{"dataset": "single notes of 20 synthesised instruments", "win_length": 512, "encoder_parallel_block": true, "text_encoder_causal": true, "text_encoder_norm_position": "pre", "text_encoder_qk_norm": true, "text_encoder_parallel_block": false, "one_sided": false, "lr_schedule": "cosine"}
Rows from block 2 of the audio encoder of a small contrastive audio-text model, named by matrix and row number. Rows with one number within an expert belong to one neuron, the router's apart. Each number is 500 + 25 x the weight over its row's rms, rounded and kept within 0 to 999. All counts start at 0. Numbers have three digits each.
Before each expert's rows are labels from the 100 clips, of 14976, where the router gives the expert most weight on average: "responds to" is what is common among them; "peak in band" is the frequency band that holds the peak. Only what is clearly more common there than usual is listed. The data: single notes of 20 synthesised instruments. In brackets: how many of the 100, against the usual share in percent.
# router: router (encoder.blocks.2.mlp.router.weight, 8x48, trained with AdamW), inputs 0-47
# up: expert up (encoder.blocks.2.mlp.up, 8x96x48), inputs 0-47
# down: expert down (encoder.blocks.2.mlp.down, 8x48x96, transposed), outputs 0-47

# expert 1
responds to: quiet level (80 vs 29.3); sine tone (42 vs 5.3)
peak in band: 500 to 1000 Hz (46 vs 12.5)
router.1:483487539501492520486465507546489469527471492484515479499522490479571530478464491508517455506527480505508468479478498505484475476541502548519507
up.15:473498507527484483512463482526527521520534470529518461478481453530486485520490499512494524488524496523507535507485503511480545511484556514528561
down.15:539535512481484488522555517509498513490501558469493540466508534491525530490473500471477448467482491502478493488497506497516500558502487473503480
up.16:536518507520532505488508471500522508526462499516484511432444501487499495530533511477511451499523495529468537496515445485516499495471500479474493
down.16:443476488518515481502498532527479462457499499448551513533525505498518532481488528501479513465490492492500476492500487516487491530505470541498554
up.17:507473490474515498507525474490556569500481534510509475464459508497464530480522516474464490475477509536532500512463530497503490467480496509509517
down.17:506458515494497525528499525511497454506476454492492506496571512509482501516494513538513519490514504451488567522513484515521515521502538516474527
up.18:512472497506508515531481464468556543507480513516506517520507502498526507496508467541499548491501492549467484525499536503503483548441498500482523
down.18:520491485522473469464531528528527495489514495491478507473500482469497541479510530488463476541499495472490576507519476514503523487543510511529469
up.19:485535508526534528512510486547548484512521494500445540516514521495521503486510507519499515498505481484537477516487521489458523515492441479456466
down.19:498513511499468515432511470491428512477504545534507448471511493497522520504490514492464500490504505494506513506516510522505473475525519464546489
up.20:540484512543500513433507537532476496509482523510520484475479457474489506487501493536555540532489532476483511516511472488485506478488507473526496
down.20:462509483503504491515508469471474510485470472511511502519508516576487481497504506483466479471509470546528522462496526508474484536495505470441502
up.21:507482523500493490546498475530503522513481484496493491492473478493492543470524495437485524552492476532526483514461533480491550464508504505516539
down.21:467507528483465498491535485488494495521510485499472522463524494508481494490440497502464461413495500485493532508485453530529497482502508490485500
up.22:475511454490500543439513508513461551472495500465473524508524492458522509506518490457507466480474522475482536487520501506516500476491510480535508
down.22:539487490520486534510492492450496452563495465473544484510488466523514485488464504506488514485506488527498513510449464492479518504471534518475501
up.23:520484514475578499484492486541493490523473518519524478502541490462562494465512458501512516499456484485467482498505514525488489509469504510503509
down.23:509549500518459516502511481482501496496528479500487501484438473506458510490465551491464432515527499500513517502501478510461497502481456494478500
up.24:457481492503512496459490514543526486547528499468485540505491518503514472494481475534502462478531519482474524477526460479474472511489490537455485
down.24:502499507500492503482488502473453504453454526496521430478449497496495474527490512511485490476472477519498486491452517469467509502479495452508476
up.25:467531475497429564522505467495511507512519506470495513482467505480504478484511480531495531474480509501552498472503505534488505478540478467505511
down.25:524485548511472544484525501474486517531485514506491487478529498479513516482487489512470490455524483453512478545480520491470501436514537510511531
up.26:521475487505507481529479524496561507516496500520449505498522504487529490531515488495534495499524491538485512544552518442504476526495466461514521
down.26:451538517490485516457519482525496499459506494465520548511488481482484516507456480534465480513486490490500508452477492541536526489525532494522485
up.27:499448499507479480495458499539459483491517481462530500524504495507503475463518471537494529497546494537547513501500513509523492467501555470507513
down.27:472525520531472513536519489502540492544474507493485508519554571492522514503503513505509488505466481475471511474500483471486457476522494464479476
up.28:490491493505508452506478450493505506528498517486543461474533497496540520519494444509543507524498460515535488544487528495481512495480541516475510
down.28:475533490494481530491519489552500513494493473519488527539478508452492534490500522533472499483510540461498533473522499515513436514535506487521466
up.29:525536520529518514513491489508517505542477475514510551450490483471486509484539496477481521525487482514499517517506537544559529502526468462499493
down.29:466475519447462490487549518510465503503508524444517476488509496482556493493501449475473475514496468512489527514511447491487498498513494504501518
up.30:503551504481503502473538511507475508511455501484499512452439507493503497511489501467475473523489490544471499511549492491486482497519563505538499
down.30:461449512511502509487483489501478511502474468486573476533529533516522529463469521512543486496529512480514487462498507477487514513483459508485478
up.31:456507499472501571510502497455499484546532516461507535494525542508504478485494480557459520498491494473499499505486505509476503485454525492500504
down.31:533468500539492557475512509505517508490499551512525496508482489462532501481490517511522507531494527467525530536525535488463524533526490493546515
up.32:504545489528514447512521521492499451470483511490505527502501515503465513536467467446502430482505503488509517488529500500512513496455493479489477
down.32:467475500482508494523503477525481509519485476507542464520453480504518461503548524569514539524529538518500468524506518487503520517520487499516519
up.33:502436552519509508537491488502457498476453532471540488494469509495496511496501479523470516532541503485515458482483467484503488470502514494468491
down.33:421500483500504470494501486480547490490496481499480482520527491517502530499521507497545488454495499497495504494471514518486471496537487470528574
up.34:472534481530508528552494507484524548521503487541505527481518490463518497519525449486490470538483517528508496503498502532524477551505524510484530
down.34:532529495498502483511515492501482486523513490461517515543496482485486518500478559504489482492503518487451522534519452469445540501517489542541503
up.35:486495525506501472517519514482495459502495533497545551501482457498485470500475516516474525473467557485443471512497491517500467478501462492522477
down.35:512503491499498504510506518497497522505505497500457480424487494508470514486538474507476465490493519490535478501515485522473582489510496493472558
up.36:511520508534501486508470518512486470528531486522483559523484522482496511536485549485511452551488494525524535544504524487524533468502504494518491
down.36:497510542470518496487521455453465529527488505507517532525462487518536483526522461543504512497474477460521471524518480478519535521523481495502496
up.37:482447505479541465467505496491535477485492493480551518543463513526534517465496500488494518476489489475452465463503529515502484487483476508503529
down.37:481529491517486492517501508478505473477521498472432437470503505462497497542488499493513484521483527552501526483493470479499509497489522474445478
up.38:498552513476501494496506455546522483480496492474506522542475526494488502487477509512509496458455508426522458464527515523505493511506492480484492
down.38:470448510514484470469498505476493497519550513535482441478493471479506466502515516506490518507535532517469486517466522507461464538531506515505496
up.39:491510483554500475520506527537483476416503521482516495527489504535524521487494500495500471511505513470538453492536502504507487522496508534481457
down.39:518496510478500482490458473484494526527492540531518460532498502530495489526525468489521546512522538528507466495517549530501513470558516498515514
up.40:499467519512497463527491469454518515502513507491483508536476499510472512477543518505432516483522496538476482500493546485529517508508457481505549
down.40:452503522497477496481505512521531514521508495464452497476537482488522539526471485483515501494474493467488516498460421525518505464488522522482495
up.41:498513518461484477553494421456559521524499485491497458488513539507489487517516484481509513524491484514496507469466479500483504488501526497489532
down.41:466454471531503497483476511538472478465527491533450536478498513450491523495501514509486504499470489445476499529507473482488477500517509545520495
up.42:476496498484484469476501518499452513485504507563489506507528490492487487539483520456497526521455541477513516458509486526458511453485470511529499
down.42:540520515492511525554516478490508504548518495536517518473466485523468478501545502532509485507505497490495469522516527483531541510483518486432506
up.43:518511558499473513537531501521470462499506495500543498518496515495483476511530534551497484540525471519531506495458488489485537480556501501510490
down.43:495481499542510488510470468459499500528463509517493549481512497529526551499526482495496490468510492443515474532523521543493478487511486509504554

# expert 0
responds to: quiet level (74 vs 29.3); vibraphone-like (43 vs 5); thin (high-pass) (38 vs 12.3)
peak in band: 0 to 250 Hz (40 vs 12.5)
router.0:497490565522472563485474512498486489485495473506531493515533457484541534481511546508505456513477485518511503491529499516513478494528458497518496
up.15:478518544500458488515483519473499514514520497480500490500473485480521509484509529483491456528508458514471448502530474541488533525470471439500498
down.15:508453510462518516450500483451509457519495478488535465513478474493476512534487477501503461494556517469512507493502505532536465488502498519519521
up.16:494487494505458496497500495467463458476512519484502459530496519520470491499490536493516484484467510489447550496485456479525505526523471470488554
down.16:481479491473563465493520501522525518493480497508534505514504498458534506522460463511509518511531466552477472484514508510470516515473487511489445
up.17:536514530542488502464474463508538440449512472515496450485504496486463466529511547521516523513498516523501522492524486504498483484508509479508510
down.17:464469492469507467519496492507470501531465535488482493511477501482520547442515473483530496486541435488506470498491511516484534486532475487491511
up.18:470539499527484481476513541486545482453559497482480528552504529521502482490529546493494494512517522476505487481531500494487476507480493486497545
down.18:523486494473536471478498507518504504527459498501528508490487519486476529526531464521558513524503495534475484456501511490571535495507539487498487
up.19:499515519530482517476501465512490512496533530493486480512477480479500480442490492474491469522505481496471454501545523509502527511455503419501500
down.19:499453484459472475470486511489470473508459467462512459483477515496508469527501492471511464479490518507477474495494482502537477509464451534472496
up.20:516549502509486494489509476477514470476491447476465496522509452512504478484480530534497480530484551478500541452507489502461509468495498535484503
down.20:492436475475491497498477473507499537452457508497522522491478503484505545468516492458472482491499487507459488493460475477524532499538531498490525
up.21:525510502463489463541449479495496501493479511491521496455503486466504519526496524529526537496460493544507483506501478505535519466487538522507443
down.21:477490482522518516527472513498513489517521525534467499502504478517445508477506512486458476530522452463525516512499506500434498455509479477543499
up.22:473519480523460467464520464525503470495545516525499466509529535527501512519523506479468481465497470463493503506503485554521471506499481476492544
down.22:477520519466513453511503515474495482497468469519512481470497478537528518492482474472554521537533526537515499462523520472531532519469483498505482
up.23:514513538533482519477502483522508502500490499455501455477480529515533498477514474470508531535463461521491530512528453539524488499466499473514463
down.23:484466517533498497486488503470470454489487438508476490510524493509479538471499502460549504475533546473515442502506507520496503493517518486528509
up.24:484537523508470503486499507500496495481506526494475499524498484515481503484471537473475455530502454482475477482533499531528532547432491460518513
down.24:512468507460504485454532492493521482519510483480545512513497505526531499536539479505523542498534549526518498508526517529515470504465476543468503
up.25:470480502506497526473461505508470491479520512469539504527530555506513522479462518491477526507523480447457526474515498508537496503507537474498540
down.25:496504484513549486512480488531485473502500489490511490538498488497492459522506474484562495497483508543520444487524524504484470491479485481472429
up.26:528516502484495496554490474473466483490453462499504493461480500466497504487512497513530540519468510545446506533526497487537525489539504494516479
down.26:485473450507523479493475524562501526474545534472498502503521460526478512472517508471481455500539487514485489499498497494441515471499482493509509
up.27:457516499505502462512494489491460505545453446483480473493500544525524495519494477487504500476473446483503526498515486491565480522483503486504515
down.27:483511468530521532508508502485534479470493519481503484498528497539497545506489504462526501502544579519499470499500489506434517508494492476523489
up.28:487553493459517535507490506503502537503461512532498526486454525541505496546500500479461526500494528558505492515491521514496521508536495504470461
down.28:482499476519473509520472498531493497494530493537435465483547481504491516481467507482496522521513507480542506557509474464483518468464500502535508
up.29:487477534485502485489465476471520487532539500506491494512501513458485466535470469493513494521502561521525497506465563505509474491544489535491492
down.29:527489536518496493518514518530539515458481522484465510542458510538496491509505505516535526510518499453455507479507504488483523455500473518535543
up.30:507483509515450514494468474492478469516494482516481470486510542542505480502528477506545530450518506481483552476494506506462488513533487460511533
down.30:463514474533553449482530508524456514502481506487502460536467506508512532482486486500545473524516492512505481476491519477515461504497542529473499
up.31:465517484498527486512547502481510538529492468495552502484489509545498492521500514497479531515528549496558524510469490463471483529503494480502464
down.31:485511482521494534519518502500541510500488490528479502454511486525508549468497475497453504475468516494521464533548506467538501485441510498467502
up.32:495522525475471501532465481491486493533492501520552480489485489554505478500505517480493494505540520458500446508475513517537441483511530476487520
down.32:489478510491489484505532493484485490501533524495448516495483541470519510529475468535509514513502520529477452468477542452499495457472536474501475
up.33:458487502447458473510487467524499499537518476489520523495467484495491504535482519458504522503575521488487468512472504457508489483480524489508512
down.33:451487514496503538496480528465515473488497556529448489520491535470512507538464449520496501519503500497528466497495541525465504485499507515497478
up.34:517529489496502550519514477471488496497519518496530501504491538523491511460451492461501482526510508479510494520509483584504448480458507495488486
down.34:503470535488481503453500481528477472494503460465494525491560469491509490507499505504496535473529497553497488487515541463514462491512504482515549
up.35:470537447480531467484492493490512514504478486553519469465494481538504528498478523500513549534491493558483495504504492483485514528513473515503540
down.35:513532439502499498554511533510486535489515490529493504474534478482510548487500470498496494536538532489518519543508469499480527518497483479461469
up.36:506462542523488487503464479528483530484513488504534479480501546491493539510486535505526532492489487533472552492467466512539492520537470478523493
down.36:509490485512502504502463497505487443532489518482496466546462492500491507469520458528541503519523452491505458485472537529475477510483461504476484
up.37:498437505500481508546457527522514515495551502531509529520513491477485448492520510517504486468526509508489515471452498481467496517463489493467478
down.37:541498495523499525451490476465530513555492515521521512518463515514517517517502518551506503528474469496529505557547522507511507526508515517479520
up.38:497499476462484511512523461492498452516479502553477506451519501506542492518533458480490464500506460489504495508499526526478506501535531461545503
down.38:489504499516499454510548514503465498503521486489484493471487516555489510468540517470493466511513531514548524484553510522495504488461510553508517
up.39:547484492470517483492510445487521486485513477566532478445511509480510494518462478533538498504508470494488534483493525486503535498495465512510486
down.39:455489481504491481510501485499505511543497512509464467522443472485496503499519513526478464525497443459496494530541500487447515538518469488499507
up.40:477532549550487524529457535550509504458523501468533516509498513497507480499514540498497525490522453500512475492512504489466495500477504517549492
down.40:493448470502469487477495478461492474522473499492490487524485510531491498462542478509518488485485507489506500516457537562537472445489498514474503
up.41:492491485511494487540493511502539462476459476522463504463536473514509483524477497513525510533496488523526497466460503486488501534486544526566514
down.41:503525501540492506544542483497488509488540530498517543507460521509490539476543524503485511476512521462550537537516509509512523490501541481498519
up.42:486465548507497491480467527540518484450520487502490507524511496481519539524543517507520518570489511496498500514496485499528504493537486487553534
down.42:524510545509495488515498490495487470532542514471482522504453500499468484489531468538526506487522468452480490478480549557503536518506514518507503
up.43:558477515480515508499532516463452490527493476535499502505520473503480509492532471479498517489497532563525549534510520499533514497508485539482492
down.43:511472494537495525484455486525508500464515518487524505495530451534493485504527523473516487473458484506491463448483463481478446485507472508476514

# expert 7
responds to: white noise (46 vs 9); C# (26 vs 8.1)
peak in band: 0 to 250 Hz (30 vs 12.5)
router.7:552519489488494488515515475512496497478519520509473546486491498514488492500564493456490484496426460482483502497491531474516517525483501461467524
up.15:493536496506527491473492507576544518483498518490475507518514469493504518507494486470490474486529474494498447494485506483454498485525485558486457
down.15:527520545506505506518508481495473494519521486481511492511473534492533487499565501521502534486439537476503527462524496501529538504473552493491503
up.16:465493479506549488493518424442462507496507494541486537476531495523495516485538486500514509514521508500526484516464527515478520512494495526524516
down.16:525509505494482525516502541513532495462483519484454478521498503474474478532447492471513492490489507478457482488506474445509492494475511435471506
up.17:521475495489496487541461500480539535467512540543507498513532496460471550527509525468496491503498529480487505483471485489506491504501452495533451
down.17:448487464488529506467495504515500467518494487481481526503502507462533480488500471519521489517478462538462475474481469472497476469517562525483523
up.18:511485522501507556520470474467465531494495501458465484475516464487501479479524487484515481444479524508498553489477482514501468490492548469494490
down.18:518510514500506432452494495501496511504502538514449529494485512472480529497503522535529469503496486492488460504506502508476539491521485525572520
up.19:543495492507465510529470473496473524507475498496516516500480517490512525506491506522521494523471483549491495528473452458425511459477494497536511
down.19:457480500497545497455480514496529465508517502482475506516509493488449556484492498496525496497496492468508516468498557530547492530536491532498517
up.20:485487480489499530482436498470541512521496560486500480483536482493458555528482512485529499505493499503500458507496514490517510496522447514523472
down.20:488527530523529516489525506507468510508513474486472561495476518474536442490518496518511506483513505514456531477511497509527461512537553530511494
up.21:489509508523550477517510515498517504519496497489528442510522495484518494485523478470483495459518481448513525454488495526495555504561517488485529
down.21:534494496506473522531500545505488490472498505497485556488446493485534505535494517511504492532494501511509532574534545520506522494491501541489510
up.22:491516516501496466513515540502499488495518502457557503492516511514529497464504504537507537517517492489521432510477469521534491526509521464454535
down.22:539491490521469489445473471506535508463480519505467496506473457477458469520484528515465489498523470504490505517511533509467502490462456513524496
up.23:543499491513507489492499514543548473510499530482422502442496487479500543480518481476524488481470513506514515532474504521496520538508470494505503
down.23:496501520464495524546533496475516516496486480477547544457509512499508475490536511518456503510505501509487477481550543492506539486480545511487537
up.24:484476512493508528497512503528489516558482482509509506493456476490505469465526465474505505492519469488469494525479482564528532519457527505495546
down.24:493457532521523487485437512517533499512487464500539477528509466475491495508502513545513531507500486517489517485481458535495474462542477498523470
up.25:477510481505509515471508482462524484526468467517484498463510476506491486527446493508524515551488494498481516497527549513454537470497470535508540
down.25:475525504508507520536529470519494527466514500532534530545490543476486490485514520471488509495487484499479476487446478498545452499513509447514517
up.26:492505531488493511512490550498512501484516460482493546511481480487505465485494490510543504454527456536535539474482536476506510537502474523499544
down.26:519514526506492495500500464535497505500493544495518480496532512490499532504525513505415455535487543473468471506519488557504490484516515506492523
up.27:520509511495499474501534460444494474530514539496519466477536507496474538535488476508503488532494487529533505533527456524452489493468507472506507
down.27:471524495516522485471460538524510528489516496493493545541518472501510478531498503499557542465499501485469509474487552498527501517520527477463518
up.28:517496563522496460501488464502489488448525501497486449515452484506474493527487495498546479478504495481518467473487479462463511518508480494485533
down.28:474538470454511464517505506471517500515480506478532486516469501510491555517495534465457507517513493476506537487493512535520524521489548525541479
up.29:509457513506492441524491499477487517493456467499529503529496509517481500505531533498485521494508536499430529540518477482516482481540523515523478
down.29:495511519537503530475523539525515489492518537473498486459504468533482483501500491504516473508519414492500478494493497469504532540490477459468509
up.30:524513501521486534496505500505508520478486501527434547495549479491511492468505489506484493470462493539544483513481503467478495493511443451489510
down.30:505462518524495500501464498516522530543522495512544479482481500550476467480472476498517497498523498518450461519515474512497533495491511516469437
up.31:472507538516515528509486453532487548483512484507513487516451463511445502526495526521448508495515486501462515497512477527495514539455510500512512
down.31:494522488500540444512528571502504479539508469521482485496491522493491490501517473526531538508502506530526477536494491531550530473491517479517501
up.32:489516475506541489494462465466520514473525498519482506495535521458491506476488495445509479531512467528498471495538473473437524512510465498491494
down.32:463499503495455488528516479531501511542494486461476503501470495515457539531484500517506515506491523509468521496462510506558454499492555516529501
up.33:514482510517504539517465469540475492474492513518529497522482492514510501542513448522462474515477536491489490487502451493562479479507527515463516
down.33:526543473517522463472523558493510502530486531525482441478465514514446496488512499508493501481512499467512501520507511483471496517446483477507481
up.34:512418475507521502516483444491500515463472480484505458476493494487486509493520467501516481498483518515490495513467518514487517479486575485520498
down.34:496532527457494502476497544495500512493515524497441571538496494459497498490461508513512510489493476514490488495548489478512502519520453500473530
up.35:490478466491481513558499474493454524516531495468535488483496493530515493468525554507539486513493491489471459503533554490508486510526488529490514
down.35:545480521490513520463551494499503451492476514490479481488518470496476504530502448509516444517537510496497504464500477488492462530451482492507482
up.36:490487463490519503488499522513484508546511491537509509510520511494491490479469520512560476461498559442491509483501528451474521488509529511497542
down.36:490493514529434513526482474507539516485505485481478480509522524507468479500481481525463498479492489565521435524486492498528468500507495520470485
up.37:456492466493476467546498536481511517540509481482508516500492507510485496477525540475500510519516485521515481487512535527511411532487506524483505
down.37:536516510491500521472502475505472504468506501506547476468488477542502482524495435508495493501572531504453500480512501465513517507481483459497489
up.38:481518501536482493463487510482494533510502478539462558511449472481511488479482531519489468483527513508482517511495539467462520530503489538532483
down.38:461451507495478526545477478517528498484478488468470451503514539498487522514496453474516528527498518469487462506501466503519467477520502491477533
up.39:468527533508492501520484473519489497527473503484523499555487485533564510484509502448532476524496485491498509484476508500501456495506520503449552
down.39:533447475488495508514570552487484486490506505502510482489493501481502487513474476520455478477521526454503505499532522480448509519484496543511489
up.40:444557499536454487504494525499494484507533487481507526507485526528517515492458504498451518517563511520525529481494478492521511512502513501516461
down.40:514486482480527472506454495507510529477465504524530482552483515506466504488526526530558517544513488492507484486472510504483494453528486466513540
up.41:548510510509509515498529451520516509481493515532496534499498498521485520492503534569476527495505499448499529486513512561544501538509484494485493
down.41:514527485476490449519527523464513502523519490446505507489508462481492522465536502494516504474476505493491466538500523459541543508477499451514500
up.42:553519509518498515507459516538497556495452509511531448476472508488476533536493495509486531532467499487458476519482496507500471502524508490515517
down.42:479482511470534454484545511491486445496511469486508529510491486513518493463519541510509494494493502497528534469550518507496539475506482476518443
up.43:495487506492553522471508473464526487519475511525473532433489513479505479450503523463536521480485501495493511487528513546494477510527544501500506
down.43:520432540506479506559472504499497537498494495487521490568511472499520517514488510539490523505490490497507504512481478454496528487457477521507518

# expert 2
responds to: sine tone (76 vs 5.3); short note (65 vs 36.7)
peak in band: 0 to 250 Hz (74 vs 12.5)
router.2:495488510523477509492490562502494486500503465525503479503557470477547539480469539550504509521495515515512493495496493509469472502530449533521497
up.15:516523450486465487495550508473502504548493496464525498520509488496508522463539487541495558485518536525519497518496539495499552495504515503512489
down.15:502489534536534526510521499471447509513512498521476484499540533502480478485505531503505490498486500526498491453502543528500512529480498505556565
up.16:479485457539491479496495512505470503500438458507492503467511549476479462500480498522477465543512471524459452516494495500502533511486516509487516
down.16:538460531491529470512472524530490481519532503534455485516429468513474508470477484525485530501479523520493523477512509510496511492518486546500486
up.17:531494509495545464518466520481537488469494479528520491475477475481465490502492490466503485514506501565544529525497494499511427511508503504520509
down.17:479503481444493545497474477519532541495484482470507544522539478481557534489525531487489513487470498487494510533467495484508510518496476483472527
up.18:482500466492523519454483521474509501519463524541488487447480529518491485510498511459490441528466488537489499480516503471523540512510467528481499
down.18:491502471475483464537510532526472494491557512485511532502496463515566511519452446527478505542491521486510518520535507503510488494489490498504504
up.19:489494502481505525516507533478550507467505519461506483516483481466500478516529484483465454470533533507559498457496535520510483498486531507541514
down.19:554494535491542507481490459503473516496487465462516549502514514535482477493500523494530504527507500475527477513472479470501526485522456492451479
up.20:513456563516480542481501489479454484505458506487490518513476544497510467478510488516507479468497507516493501451542506525500466494543497477498524
down.20:524460516539483503523528491531499503506518507442521501502525532509506463481535488515554511467521494469490513477502520527491545472493510473538464
up.21:515521524446547495482479476504488505468516534526517518506508536505528524543503490484446481509505500464462495480515514479535517497511477549512466
down.21:505510457520496487485506485499494499479483487502484539505495451484543512504489490492567514538494465522521509541493458525462493491463543463483518
up.22:537472561506489515474501500478502514498488505481482491496514561494495441477499494524495493517499479554525496484547504516469516516489535516452479
down.22:519457505503496492526554526479513532512497515498524508469502523512450470467516508477553516449518508465461529496503503490528509482511513476538479
up.23:496488518483524507576534537526487486495488474490513500479555499509527478520483494458459488464533506541485508510474477502483459491499485516475513
down.23:504502511524474488428495497476512520504497506457499532530459495549547530468484495504520503518507490478510494561541469516489491509491490503487468
up.24:529504459523464477479531509519488543504510493499510530491484504487469496550477536556478526508526517536490538553526494526512481506479503492497531
down.24:446452541492487486475507482483496471525506463495504446520524482513501536492535512504514547479469488511512495489485528476494514518560483519512519
up.25:515519527544484515472503554555528467480509511533519496457504529509490519492489505505528492495489493481465515481483474541528486468476498472496553
down.25:473505485480500525512504492448530542499503476500534490527533496514487480527479502527475495495571476528495522485520494501499523540564494495513464
up.26:557509522473548497521481498526484533455533511456527510484526464535509514528523516486473520518517504485502492476501506521478473467493470504475457
down.26:510493502499507498449529474546490492482508486506509487557521537484508485492526485473558511495525462515507499563494462499485524524520530474521516
up.27:512508449508514545521512524503458507451540497505502505464560520501467492519498498538513507493507506487473438522537524505520513505501516514527517
down.27:482442512525497483505492509490518511502524492492465465506467524477516532471472515553472515523520484512497544470461449482447497507495507496523499
up.28:480446512506507489456500513504516457484518515536493498495460493539514549449511524516481519484509523502459491522487507521510471496524456512522545
down.28:486503520467476540513528504485516506536502486544546513480491468470487495507463527492517530515509449508520521481488505481517548461500527498496441
up.29:506440469480508481487524487509468528493493498546532463478452521530482500511478526464525525510488532526504464476536489521515479512481495488525538
down.29:474535499507498502483470539504468503529490498510461533483562454484528491474488477535468532494499497475460524494481486481467499541513465524505486
up.30:493452454501514491478526499453451517483486495493480537490514509470490453497532489523456491516481527526474524480520514462456472500513515523499510
down.30:471521489539503476525483488526513487529507517473510476512533497507545518454502473493511585497468518509487478500463488529512512522483464503536506
up.31:480490513471524515519482495484486506535486490539515495511515453494472469520521491527502511524524455511462495574554507509470509508537521494483520
down.31:470450478487474459462497529519491559478504520516461510473492551482508558496509525487483500494507503485535533503511496486517501475491521529530515
up.32:496488485532510481491477562459507498524502513493525521503489540466440509453511483508472516521528494544497516503519476478501500500498553500460522
down.32:476489511475509503524498478484506547491478475504474491478510494485508522521501516520495539525478549466504531520492517505563523499525474485574467
up.33:533487515471488547523504530510515533495529505484526472495487492496477475510517476494502501479539547513506495501519478536502429508531518557467486
down.33:486501480529531476499516484491530503494486507515533540530521510472494504514510543484517526481474462481500489553468515463516578497496484497503458
up.34:471512473463530483559482500524531467483488531503546492498489478463540488516542490468492505482503507531510526511500489554481455491494514489522516
down.34:521504506492542528448457490490454507509468439511468530552543515502498542478493496491492480501516512512488486502507460511533521522500501499491472
up.35:552541502528497478518499530456480495458478476472524543508482481519479481490490523478496517507482528511496524542528496519509426511517490480498493
down.35:450503524503488555494475466545553539525466481467511466489525500483487538471492531500517508516500490485519511523473496498504549503502504472475504
up.36:468514564530547480524495516522474499490504536513499511494518536492494517458548468489533519536483477484511481501531510514483510490493486454526532
down.36:545459476516508513487473486537489550473491507478495451493482485512532474522513489495535472453524490464488508477488496495543507462528501534501472
up.37:505468528548487480490491492454488466473526536502503463543538492453500469480522516510514489495496482480506510516480511514474474493527511458488557
down.37:464482541453502469490484512500505478514473488436520495496481557491462482521496484515518498510533489505472473448483490510535528495520479491504466
up.38:519483498484569531512493486513492508487496512491468498544523508490519444515494499519472473487468463490535537490485527498463448515514515513540512
down.38:488503487517539515484494477514520455476494499497524519505521504521481537441563492476509519491527502540471447509463477491494506528492513470465513
up.39:524511502540467493504492524438484493493495502485520487483466487511444495493483496497512533499517478560522524523545506550500485554506489484501517
down.39:449476481483509533530529519516520544501479470506507489487543513474501542488524529556505514522495553460507510512496493495506540502512464507514522
up.40:546481536521512471532528527480476497500473489510469493483551491537497483498497530467519556483470534526521533522503492516490490510485473485471461
down.40:473498536515484526445541522506521515499514521477522476526492514497529495473522485508489465456519479467468499523538501494493487492499468431522523
up.41:565476500480486480481509501484542474506541528476516455503536519509491514487465492512483484522517527524537493520494480509500490496494531543512438
down.41:480454532492525502460567487473497501487454478504527519520494498489476474513533473466527506498526503477493497529458518499485479522493479449493523
up.42:472491522496511517504484550533489519520469499496486475448492480532479511490489504423506451498524500508498535495515473501523520563495492494507518
down.42:501488456462484487512525539499490483462483479470509535498497474507537508517480472538504475518509480466526517565511458485483506481511509481466461
up.43:497500501504520517529491471496517515461542506494536501488458493533498487516555512432495466516498508529482473484524533527503530475451521488490521
down.43:517505569499509517497508500518489526493513498535454508539551521500498532521513515505502528524532497504534547519509443484497518533537485485510516